From a checkpoint of a small audio frame classifier: widths [128, 128, 128], adamw at rate 0.0017.
Rows from block 6 of a small audio frame classifier, named by matrix and row number. Rows with one number belong to one channel. Each number is 500 + 40 x the weight over its row's rms, rounded and kept within 0 to 999. All counts start at 0. Numbers have three digits each.
After each channel's rows are labels from the 100 clips, of 14976, where the channel reaches its highest value: "responds to" is what is common among them. Only what is clearly more common there than usual is listed. The data: Morse code for random letters and digits, with fading, noise and interfering tones. In brackets: how many of the 100.
# convs1: first pointwise conv (model.blocks.6.convs.1.weight, 128x128x1), inputs 0-127
# convs3: second pointwise conv (model.blocks.6.convs.3.weight, 128x128x1, transposed), outputs 0-127

convs1.127:500500500542500500500500436500500500500500649395500500408456500500500500500500500500500500500555574435500500500500500575549500430500577426500477500500500658500500500500500466579500500500500557544500500399500500500500500500500500500500500500638527471500500500500416500500500575500549500500500500500500585500500500475500500500500500500439500500455500378518500500500500500500435500500539
convs3.127:500500500500500605407500500500500500500587500500500500577500411500500500500500500500500500564500500500500500500500500500573500500500500500500500500454500500500565500500500617578500500500568535444335500500500589500500526594541500446500500500500500374413516500500557568500500500500500402500500500500500500500500428428569500597500449500476500500500466500500500500500500500500500500500498
responds to: speed: fast (92); the character "c" (33)

convs1.18:500500500500500500464500457500500500500379500500541500584500446500499500500617500500512500500500587500500500500500550500520474500462500454500500573475500500500500500500563500500500500457400563425500500585603500584500500468500500500460500500500500614435500500633473500431531628500500500500500500500500500531500500575477500502500492438500500592500500500500500500500500500590500500500553
convs3.18:399500500500500556449500500500523500432500374433582500500500408500500500500459500500500500500500500500453500500500500500592500457500500372500500500354431500500500500500500500470500500445500414500500500500500500500500500500500500500474500500500555500471568500609500468500500500500500500405421500602422500500465500537500602500435500564443500500500500500500500500456500500500500515500500
responds to: tone: high (75); reverberation (56); mains hum (48)

convs1.32:445500581430500500446500500500500500500500500500500500676500526500438500500597500557500500500500500500500500442500500578542500500500500500500477500500500437414500542500500500500500517500423500589500496500444500500500500500500500500500486500500542500529500440500500500500597500500500660433395381458437500500500500422480500500500500575500465500500500500454500500500500500500500567500500
convs3.32:500500500405500471389500500500500500500500500386500481392417500500500500500500500500500534500456449566500400473500620500500500500500500569500500500544500484500500412500500500500463500500500500500500500500556500427500545438500500500500500500431500381500500557500500500500449500500500500500485500417500500500572371564500486500500470500500423500500605500500500500480422500500552500500500
responds to: speed: slow (91); tone: high (62); reverberation (38)

convs1.90:500556500595500500500500500500599500426500500500438500500355500575500500500481500500500500500500500500500593500500500456500483541500500458500500500500576500500500429500500500540500343500493560567500500500500500500500500459500500500500500514416500567500500347400500500429500500500500500500429500500500500500500500500462500500500586500500500500500566457500500500500449500500500500500389
convs3.90:566422500500500500500500500500500585582500535500500507500500500500554500500438500500520612500500500579500500405500500500500500500446500368500500452500500500500458500579500500601500500500500500500500500506477469500517500500500500500546500500434478500500500500500457560500588589603500500474467500500500500500407579500500410411500573500500500500548500500580507500500500410464500422500500
responds to: tone: low (60)

convs1.33:500500523548583500500622441500500500540485589500500500500500500500570500553500500559586500500500525500500500500500500500500500500500500355500500576500498500500500500500500658500500500500500500439500500545500500500538500500500500500500500500420590500500500568500500500500500509500500404500500537547500500500500626500500500500500414500466500500500500500500500500418500500500440549359500
convs3.33:500500575500433500500500526500500500500409500500500500500500500500471597500454500500458500500424551500407500500500500400500500429500462500500500500548500500500500500500500654500500564500532566500589500500500500537500500500547500500405500551442500500500500437500500500500438500500500532439500500500389500589500500561562451500500500579500421572500500524500500426500500500421500459463500
responds to: tone: middle (91); speed: slow (80)

convs1.113:500500582529500500500500500500500500500500500496500470374500500477577500515429500500500500500500434500500500500390500435466500500500500500500500615600525447474500500446500552500500500423500500575500500500568635500458500500500424500500500500500538500500500500500500500574441500500566500437550500500327500500500500500500500500433500500500500406500500537500500500500500500576500500500500
convs3.113:500385500572500549500500500630388500500500500500563500500516500500500415500500500500500500388407500500500500500500500500500500500500500489417613500450482500568315500485500500500567500449500500423500500500451424500505500567500500500500500500523500539500500500416500500491500500500500500500500500537500500500500555574500500500437500500500533447500500500500500500500587500500500500500500
responds to: speed: slow (67); reverberation (62)

convs1.91:500500500500500575500500500500500500500399500659460500442500500500415500500500500500500495500500500500500500500500455536500456500500500396500500500500372536432500500500500488500385500500500500500500500594560500610409500500449500420500500435500500500500466563500500500505500500500417500622529500500500500500456472500460500453500500500500554569500439500500500589500500500500500500500500
convs3.91:500500500500500500443500500500500500500586500429500600500622500500500583500390549422626500500500500500500428500442500500500605459466500476386500600500500500500500538500500500563500500500500500500500500500500500403500500500542500500538500422500500500500500500500500500500500461560500500500445500500500555500500562500500500500500500442531500435500500416500425524500500528426576537500500
responds to: speed: fast (100); tone: high (73)

convs1.97:500500500555500500500500402500500500500500500500500500569500500500504500500500452500500500500500556500654500500500500579578500500501500462500372500500500504500500480450500500514500500500500500379500500500500500500500500370500465500500560500527500500500500500537376459500445500572500462500500500500500500500500551500627500535500346500500500427443500500500500500500500588500500486500500
convs3.97:500500500500500407500535500500500500542500500500500477500597500500500500500500500500586586500500500500500506500500412500565479475478500598500500500500460500537500455563500500500500500500500533500500438433500500500594384500443500500500500500371587500500543500500500455447500500417429500429500459572500426603500500500543565500436500590500500527565433500500500500500500500500500500500446
responds to: tone: middle (85); mains hum (45)

convs1.85:500500448586573500412500500500451500500500500500479500500470500500500500500500500403500500418500500500500500500500539425590491539456500500496555567500500500571500500477500500572500500426500500615500435500500500591593401500500545500500500500473500500500500446450500440404446576411500500436479500500500500500500500500500540500500500500589500500500596500500382500500500500500500500500500
convs3.85:500500560500500500564616597500579500500535500500440500500500442500500500500500559500500500500500500395500500500500427500500572500473500500500500500596500500500500553500500500500500500500500500357500500500500500525500500500500500500536500500500500500500500500500500500409642500500500500500364500500500500500500536500356500459412500500575500500581500500500500410500500500500500468500500
responds to: tone: high (78); reverberation (67)

convs1.20:500500500500585500500500500500500452500500561422500504500500500429557500500606500374500500500435500537500500500500500500500588652500500424500500500500610500500500500500500500500500500446500500500500418500500387500500468500500500500500500510500500500500500500410500500500400500500398500500500428500500451549500500500500569500500500500620500601489500500500500500560500516500500500500500
convs3.20:500500500500500500500641500500500500500500405500500500500638575500394500500500500564500534500500500500500500500500500500500559500500500500500500500500461500500500459500500442500500481438500500399603456579500500500500500500500500500500500500500500566500500500500500500500500500500379464500500500500500500651500500500500500339500600500500500500577500500500580500500500500500500500500500
responds to: speed: fast (70); reverberation (41); the character "n" (31)

convs1.115:500500500500500500500634500528500500500578500500560500500500422500500454500464500500563500500420500423500459500500500500500500477631500500500500500500500500500500500394500584500500560500500500437500500568596500567500500500500500604500500500493500500500528500500558500500443500500500396535500500568500500500592588500500596500500500500500500405566500500500553500500500553457500500500576
convs3.115:500500451448500465500500500500566500500500500572500500464500575558590500500558500581500450500500500445568500500500500422494500500550500451452500448500587571465500500500440543500460542500500457472432536597459518500475500500500500500453500537500417500458500500550609500500500465500500500500500500382500500500611500427500566533500545500500572500500500379500500500500500500500500500500569
responds to: tone: high (81); speed: slow (77); white noise (43); reverberation (39)

convs1.99:500416559500366443500500608500500417500500500456390500377500500500500500500500500500437500500579539535540500500500500565542556500500500500500541500500500581500466500500500500500596500500500407500500500500500500500543500500500500559548500500614500512455500500500500500500500500500513524500500427421500500500500500410532500431500500433500500425500500500580500500415500500500500458500500
convs3.99:500500386500500395500500500500500500500500500467500500500585500500500645500500563500569500500548500477463500500372436500500500439592568500500500500500458453500500500500500465500500568500580500500500500500500500384500500500500447500603500500500500500500546561500500500500500500500500500500427500463465500500500500500500500500500500500639500500597452545500500500500500500500500500500394
responds to: speed: fast (87)

convs1.30:344500500500500500500500500500585445500430571500500606500500500500500540453472500500500500555500500500500573500500500563500500500440396489500500500500500500451500500500500500567500500500500524500500500500566500500555500440500500598500500500454500500500520500443500500500616553583500500500500500500500500577500500500500425500441500500500500500398500500500500549413500500550500500500350
convs3.30:500500500500500500500626451500500500500500414500500500500500500500500500500436500565502533500500500500500500443500399500549562394438500500500500409500500500500415468577500500550431441500500500500500500500410350500500414500500407500500500500423500500500500599500500500500500500500500500500500445489500500500500500500461589405500500500500500500570500500500597500500500500500500500500442
responds to: speed: fast (86)

convs1.25:500500500403500500500541500500518500500414500500543500500500403500437583500500500500584500500542500500500500500500500500559500500500500500500445500446500500543500452500500500500607347500500500500500500342500500437500500500615548500622500500500500576500500500590500500500500500500500445538500500405500500480500500545500500435500500500466527500500500500500426467500500500432500527500500
convs3.25:414469500608500500500500500500500500500500500500454500500500500544578483500595500500500500450500500604500500366441500500500586500500500500500500556420613500500423500500500500500500500500500500500500500500500500446470500518500500500500500500609440500500500500621500500543500482500533500500500532500500568500609500419500500500577500435500577500549559500500394500500500500500500500500500
responds to: speed: fast (97)

convs1.72:500500500500500500500567500500500362500500500439500569500500500500500408500500500500500472500556604624556386500500500500500500500500500500500500448443613500500487412500437500500500494500500479500500500598500500500500500444500500583500500566585500500456500500500500500500500500500500500500500432500500500500500500500621587500500500444625500500444500500556500500500500534467500500500500
convs3.72:566500455500438500500401500500500435417588516402500500500572500642426500500500500500500500407500560458500500500500540500500500444500500500500500502500500500500500500462500500508500589564500500500405500533500555500500500500500425500500558500500500518500500500500500438581500460566500500500473583500500545566482500500500500560500500500500553405500500500500457381500500500500410500500500
responds to: speed: slow (86); the character "e" (76)

convs1.84:500500590419589391500500500500500500500500500430576500500553500500443534500500430500500500500500467500500446500500500500500500500500500559500459495500500500500500500500500436500385500538500500389594500500500500497625500500500500500500500500500500500500500500552568500683500500500500500500500594500500417475550500500500500602500500539500500472500500500500500500577534538500460500500500
convs3.84:500500540565500500500500500435500500438500500444500500500500500500500437542500398413537500429500500450500500555500502456500500500500500500500500469500500366443500500500586500442500500500500500539500452500500500500500500500500500500500547477500399530500500298500531500500500500420440500500500500500454444406500500500555500500500500500500500382500500398500464500500500500500500548551500
responds to: tone: high (80); reverberation (79); speed: slow (76)

convs1.53:500500500500546500500500556500500500590500573500500500556500500426500500500409500500500423534500432571500433500500480500500500500595500500414451500500500500557500554407500500500500500574500500500500500500421500500500500494500543500442500568500500500500500564500500500500500637583500500558563500500567563575500500500500539500622500500466500500500519461500404500500573500500579500500474
convs3.53:500500500588500500555500500500435537569439500500500637500500598500500500500500500500500500500500500500500500500552500500500500457547500556500500430500500500427433500436500500500500500500500622418539500500418500500558500500500500455500500500500454552500412500500395538500500500500428476500584462500500500500500427500565617500500500607500500572500518500500500459544500500500564500500500
responds to: speed: slow (67); tone: low (64); mains hum (55); reverberation (50)

convs1.78:500500628500435446563500500450409409610500522423500500446380500500433500500593500500500500500568500500518500500500500571500500476430582500500500414418500500500500500500500500500500500500500500500430500466587500500583500539500500500500500500582500500437500428500500500500500500500500500500414500432532500507500500500525500525500500500500500433500500500500500547500500559500563500581500
convs3.78:445511500500529500500500500461500500500500500499500500500517500500500500500500405500500513500523470500500438500500452500447500500617401500500399500500401500500610500500500500500500500500553500547557400500500500500504500544405441500500500500500500553500500500500500559551500500441500399472500500500500370500500500506538500500425521500560500500500552500500388500513574500544386513560500
responds to: speed: slow (63); pink noise (44)

convs1.5:500500500500500500500500500500569500500500500457500500589500500500500500500471500400500500531500500402523500500500500500500500500456459500500432563500500500500564487500500500562500500500500533549500500445500500500500500448500500500500500500500567500362500500538500500544500500602435449500398567616500500500500553500466545603500445530335500500500500500500500436500500500500468500388535
convs3.5:500453500500500543500500500448463500500500500500500553430500500509500500500500500500500500500500453500500500500564500289500632500500500500425500500500500500500500500500610570500500500500500500500500500500500601573500549402500500500397500500500500500500500500456500500500500500500500356500500500500500445500500451500558500500500500500500500500500500500500500500500546591567500500385500
responds to: speed: medium (91); reverberation (80)

convs1.119:500500500500500500500500526500500500500500500500500418500381500500500429514500403492500500609500500391500500463578500455500500500500500570500500500517451537604574500500500500500500314500500500500538500506429500393420384500580500500500500500500500592500423500463500500490500522457500500500500500500500500500500500500506500500500500500435500410480500500500500500500486500500500500500500
convs3.119:500657500500500500500610500580500500500500500500500500500500500500500500500591534513509500500500500500476547687500500500500468582500500500402568362500500581500588462500500500583500473500500500500500500500500500582513500440500563470500383500500457500500500500500500500500500500500500500500570500500459500500466500500500500500500500500500571500563456500500500500500500500500500500500500
responds to: mains hum (49)

convs1.100:500500500500500500500500468500500500558500500500477500500500500500500500500415469500500500500460364500500657500500514500540463433500574500500500500500500500567500526461500410500500440500525500585500575500500500500500500500500503500500500446500500567500500500500500439500493500500500501595368500500500500573500457500427500500500500500500557374500488500500465440584569500562549521570434
convs3.100:521488500500500500460500500500500460500500500420500500500525500542443500458451500500500500426500500500429397500606500393413577500409500500500483500430421500500500391500500500500500500500556500515500500419500500388500500500500500500500500500500448500500500500500500500431500500353500500500398500500462500500500500562400500500500448500500576500500500500439500500500500500438500500500444
responds to: speed: slow (72); mains hum (48)

convs1.123:500469500564585500500500500500519500550483581500410500500500500500563515500500427430500500593573458500500500500502500500500500500500500418500443578470500500432500500500401500500500500525500478529500500500500405500500501500500500500500500500500620500500500500500576500500500500500574500596390500573484500550500562442500525500500393576500500393500500545500500500500513500439500500500568
convs3.123:500500500439500555532548500500455500500568380444500500500500500500412500500500500500500500500462500500500500500500500384509500604500589500529500500500500500573500516500500604607500500500500500500452500500500500466545483544500500500500500500500500500500500543500500500561500500340500478500500509500538500500500439500544567500500500500425500500500500500500338580500450500500500557461439
responds to: speed: medium (81); reverberation (36)

convs1.35:500500446500500588416500500500500500415438500500500500500500500500578500500459424522500500500500433536500500608443500500500500500500428446500500500500500500500500500434500500555447541500500538500500526500500596500500448500500500535405500405407500545500500546404500500500500611500570500611500500500500500500500500500431500500500500500459564500500500500500500500500500500500500500500339
convs3.35:500569500500516500500500500500567568500500434555500500500500476500557526479500564518500558500500500500500500500500500596529500500500552500500500500500500382567500500595500500500500390500500500569500500408500500500524500500500500500500500500500659605500594500500500500500473500500416532500500500500500500500428500436500500500522606500423500550500447569500500557500422448500500456500500
responds to: speed: fast (90); the character "t" (61); the character "i" (32)

convs1.94:500500500500500500500500465594500500500616500597500500588500500500500500500500620500500500487500500500500500396500400500500482561607500500500488565500500500500533500500500500586500500500500500500500500409459500500500500500500500500500500500547500500578500573486500500523477500500500433500500456372500500500444500353547500500500433500500500500567500441396500500500500552500500500500500
convs3.94:443556500547500500500480567637607500500500500500540500500447520500500560500542500500500448500500500461500444500500589500500500596500392500500500500500461500500500500500500500402500500500457437500553500500500634500500593500500500500500500500500500500500500500500500500500500564500444500400533500500500500500500500500500500500500500500556500500500500418618500500614500500576500500500588
responds to: reverberation (98); tone: high (71); mains hum (47)

convs1.6:500589500500500581500500399547500500500460462452500500402425500500500500500547500500500532500500500500541579538500500500533500500418500466500425586500500500433500420500500500500500500500500500500500578500600500500500500500500500563568500500500500500500636539408500500500500570500500500585500500500500500418456542500500500500500500500458500400500433500500500500500500500500378500429500
convs3.6:500500500500577500500500500500500417500449500500586500528500500500457500537500599500417500380500443500500428442561500465500500418500440500500500414500557500500456500444446500500581500500500500500500500439406500454500500500554500500450500588500500574607453500500397456500500500500500495500557500500536500500459500446500500500574585500500466500500500559500500500500500425500500554500500
responds to: speed: fast (85); reverberation (40); the character "4" (33); the character "3" (29)

convs1.87:500500500500434500500500575392500456594500500500500500480473500500500500500500579500500500500500500500500535500433500500500543500500420500450500500500573500397475500500443500500458500500396500518500449500638500500500500435500500607500500500500500453432500500344500500500500500545500489500500449404462508469500500500500500500443500500543500500500556500500500585500500500500500589414500
convs3.87:500500584500547326500568500500500564524500500557500500500558500500594587447500432537500500542500500443500500500500485500500584500500500500500401500500500500500500500500500500615500500500500625573564500500428500500500424500450446500500500500462500500500549500566445500500500434473500500500500500500500500551580500500500500500500500500500459567500500500500500500500500533540514500409433
responds to: tone: high (76); mains hum (43)

convs1.12:500538500500500500500595500445475500500443500500500500488500500500445500500500500543500500500500500524500500550585500500500500500548500500555500593500365500500500445398475500500500500440500500500500500500601500500500500500500500549603500500500392500500542500500500500500500500500500448500430500550500359500500500500543500500500500431500500617500500368500542500500396500466485565500500
convs3.12:437500509500500500500500500454500585500500450500385500500500500433583500500500500500500500500580500527500441500500500500500462500500500500668500500500500500500500417605500500482500554500500500408580403564425469500500500457420500500538558500403524500500500500500500500500500593447423500500500386500508423468500500500500500500500500500433460500500535500500500500500500500500500500500500
responds to: reverberation (68); tone: middle (63)

convs1.23:601482500517500500500547500568500500571427500500353500500500500429560500500500500500500500599500500439539500500500458500500500500473500428460520500500601500453574500448500500500500500500578500500500500500500544500500500500500500500500500500569500500555485500500500500500409500500500500391472500414500500500449537500500500500568543500421500500500500500500500500548500500528500478600336
convs3.23:500500500474500500402500500500544500403500554476500500500500500549500445568500500547426361500420500500500500518500578500500410500415461500532500554500531500500551439500500500491500548500500500500500500500500500500500500500500500500500500454500473475500500500561500550500500566500580500500500500500406500599500547500500500461555500547427500500437500500500564379500415414415461500500500
responds to: reverberation (85); speed: slow (62)

convs1.107:500500402500500500500500458500500500400500500500500500559399500500500500500500500410623500500500414500438616500500500460500500500442611500511575500500550658500500500500500500500500500500500500588505500500426419556500500500393517500500500500500500500483601500500500500486500500426500500500500500500500500500500405500500500500500500500500500500500500500500587500500500500500500500553533
convs3.107:500500500506470500500500500500426646500500500500500559500500500500539500500512500500500411500500437616576500500500500500402500500500500422519500452512500500500434582500500542500500500500500500500624500500500441543500500500376500500500500500500500500500500449500500500597500500425500500500500386500500373500452536500500500500500439500500500500577500464562473542515573500500500500500500
responds to: speed: slow (79); mains hum (75); reverberation (38)

convs1.42:616500500500500500625603500500500500500500500500500500427500500500433500500500500435500500500500500500500568500500500500549500500599500427500427500500500500532430500500500500500500500547500500500500500500429560500500500441559500500431456564446500500500500466500500638567500500500500500500500500564500489500500379500500500443419500615459606500500500500500500500500500500461544514500441
convs3.42:500500500538500500572459500500500500585500500500500500500458500500500531390500500500500603471540550547500500500500500588500500470535500500500500500500500500500500601500500500553590500424500602516500500551500500500423500500500500500500500500500592500500500591500500500612616500569500515500500500500500552564500500500534582500500500500500500500500568583500500500500500563425500500629500
responds to: speed: medium (81); fading (62)

convs1.122:500403500500500500500556500500500500500500500500500500469500500500535432500446421500500500500500500500574500500460610500500500376569500500585500500500484500500500500447626500534500561368500500500500500403500549582500500472473500500548500500500442518500500500405500500500500500500437500500500500531589500478605521500448500500500500454544593500500500500500500500500451602489500500500500
convs3.122:500456457500500500500543500536500500500590559500500500500500591500500500500500500639500500526500500500500500500585500500500500500500500500500500500500500500500500500500500594585500500500500500433500500500580500500500500448500500500500523500500500500500418500500500500500500563500581500500530500500500589500558500500331500586500500500500500598500500500409606500500500616555598500500500
responds to: reverberation (71)

convs1.108:500369500500500500500500373500500500500500500500407500500500500453500500500500500500500500528636500500500500500500471533500500539500500424548473500500571576500500500467371500596500591500500500401500500473500500500500500500569500500500585500500500500500500573527426500500500500506500500590500568500500526500500500500500402500500394500427500500500500500500500500500500500500504540500588
convs3.108:500500500622500500500500485438500541500500388500500431500500500500500500463500500647500500500488500500500500500500500437500500500547500500500500500606500500500500500500500500500644500500500539575556500500500420500500500500500500500387500500590500500500500500500500500525385500500500553500500500500500500500500500500500500500500500617500399500500391500500500500500426500500500500400500
responds to: tone: middle (67); speed: slow (65)

convs1.22:524584500551371500357500534500500465500500500500450500500370500500500500560561500558500500500500500500500500500500500500500500500460390500500538500555500500429500500500500500500536500500500500596411566500500615500500500531500483586500500500500500500500500429386500500500499552500500500448434420500500500500500500500500500500410500500551500500500500500500500500500500500500500561437434
convs3.22:581500500444500500500500448422560500500500500500414500544500500579606426500449500659500500500650500500500500500500500500500500500500500500500500500500500500389450500502500500564500500500500500460442453553452414500500500500500500481500500621500500500500500537500500500500500500500500500500500500438500500500500500431500540461500500394416500500605500478500500500500500500500559500500500
responds to: tone: middle (78)

convs1.105:500500430543500500500500500500500500500461500500425500500351500500458500500500500500414552541558451500500595500500500619500463500500500500585500565500500555500500500500500500500427427500440500500500541558500500500500500586500500500500564605605568500466500436500500500623500560520500500566500500500500500500500559485515500500500476500500500500518408500500500500500500500415500509441500
convs3.105:575500580592500500500500500500500500500500366500460500500404500500519500575500500500500452500500500500500500500500500507500447591463500584500500564371578551449500559468500500564581500500500500500500500500500559500500631512499500500558500500500500500500500583567500500500500500577500453500500456500500392552500500518500406500500500521500500500500481500500500500500500500447572500446500
responds to: speed: fast (82); reverberation (49); the character "2" (28)

convs1.47:606447500500500500500500500441514500500500500500500422627500500500500500500500500419424500500500530440500589574500447451500500500464500500500500500585500500500500500445500425544500500500500500579500563500500500611500500500500418500500438379500500500425500500500405500500500589558500500500500573618449500500500500500427500500500500500500500500500500500500500500514568500500500436470500
convs3.47:500544500500500500500500504579500500550500611500561413605500500500535500588406549500500500567500500500568500500447500500500500500500500500597500500500500500400500500500500500500443500619500500568500500500500500449500500500500500500500500500500500500500500500544376500500438500468500602570586500500560552500500500500500441500600500500426435500500500500446500500500437500500500547500500
responds to: speed: medium (86); reverberation (80)

convs1.45:500595425500500559437500403520500500500500500500500467500500546500500524500500437568503533500500500446500500533511419500500500500530406500500500538500485551500500500500535500530500500537440500500500519500500500500500500569500405500500500591549500500567500500561500500500500500500500446500545500411500500500543592500500500500500500500392500500581500421500500500549457428500438434500329
convs3.45:500500500500500500440578500500500590500553545363500430500500500500500453500500500500500500500500438500500500500500500451500570559500500500458553500500500500500500500500500590500500500500395500500500511633500633500500500447402500500500500511549500500448562500542500409500500500500500405500500500500500500500500500500500500500378455500500539500546500399500500539460500535500500500500582
responds to: reverberation (96); speed: fast (91)

convs1.65:525500428500500500500500406528415518500500557373500500440500500478544500500500452500500500500500500500610500500500500500500500500604500500500500535500566582500500500500500500500473500449500500500500500500433500562500500500500500500500607547500617500500500436579500582500433500500606500569500604500500500500500500500500560500500500500549500404531500500500500500500500500391443500500500
convs3.65:475500500411500500500596500500514500457500478461500400390500438500567500500500500563500500452500500500500500500500580500568466500365500448500500500406500447456556500500586553500500500500450500500433500500427500500500500405500500500445500500500455500500500500500598500411500500563500500500559500500500500500500500500500500500500500534500568548545425500500500500403500469500457500416500
responds to: speed: medium (70)

convs1.121:500500500500428500581500431500500500500425500500473500500500500500535500592500500500500463500439500500603500500500500500500500397551500500500500500500391500500500500500500533453500500500500500456423500590500500570500500439567360451500500466500509549584445500558500500402500500500500500433473500422504500500426587500500500500500429452500556527500500515500500500566500398500500500500500
convs3.121:415411500500500500500500500500387500500500500500560500500500500500500500500500500500500500500500402555521419500500500500500500500500500438500461656419507500500431500500500459500500500500500500500416580500475500500500500432500500500500574401500500500500408500500500500500500500500500500500500533597500500500500500546500525500500500437500500500500586419500500500500625354500500500500500
responds to: speed: fast (82); tone: high (66); pink noise (48)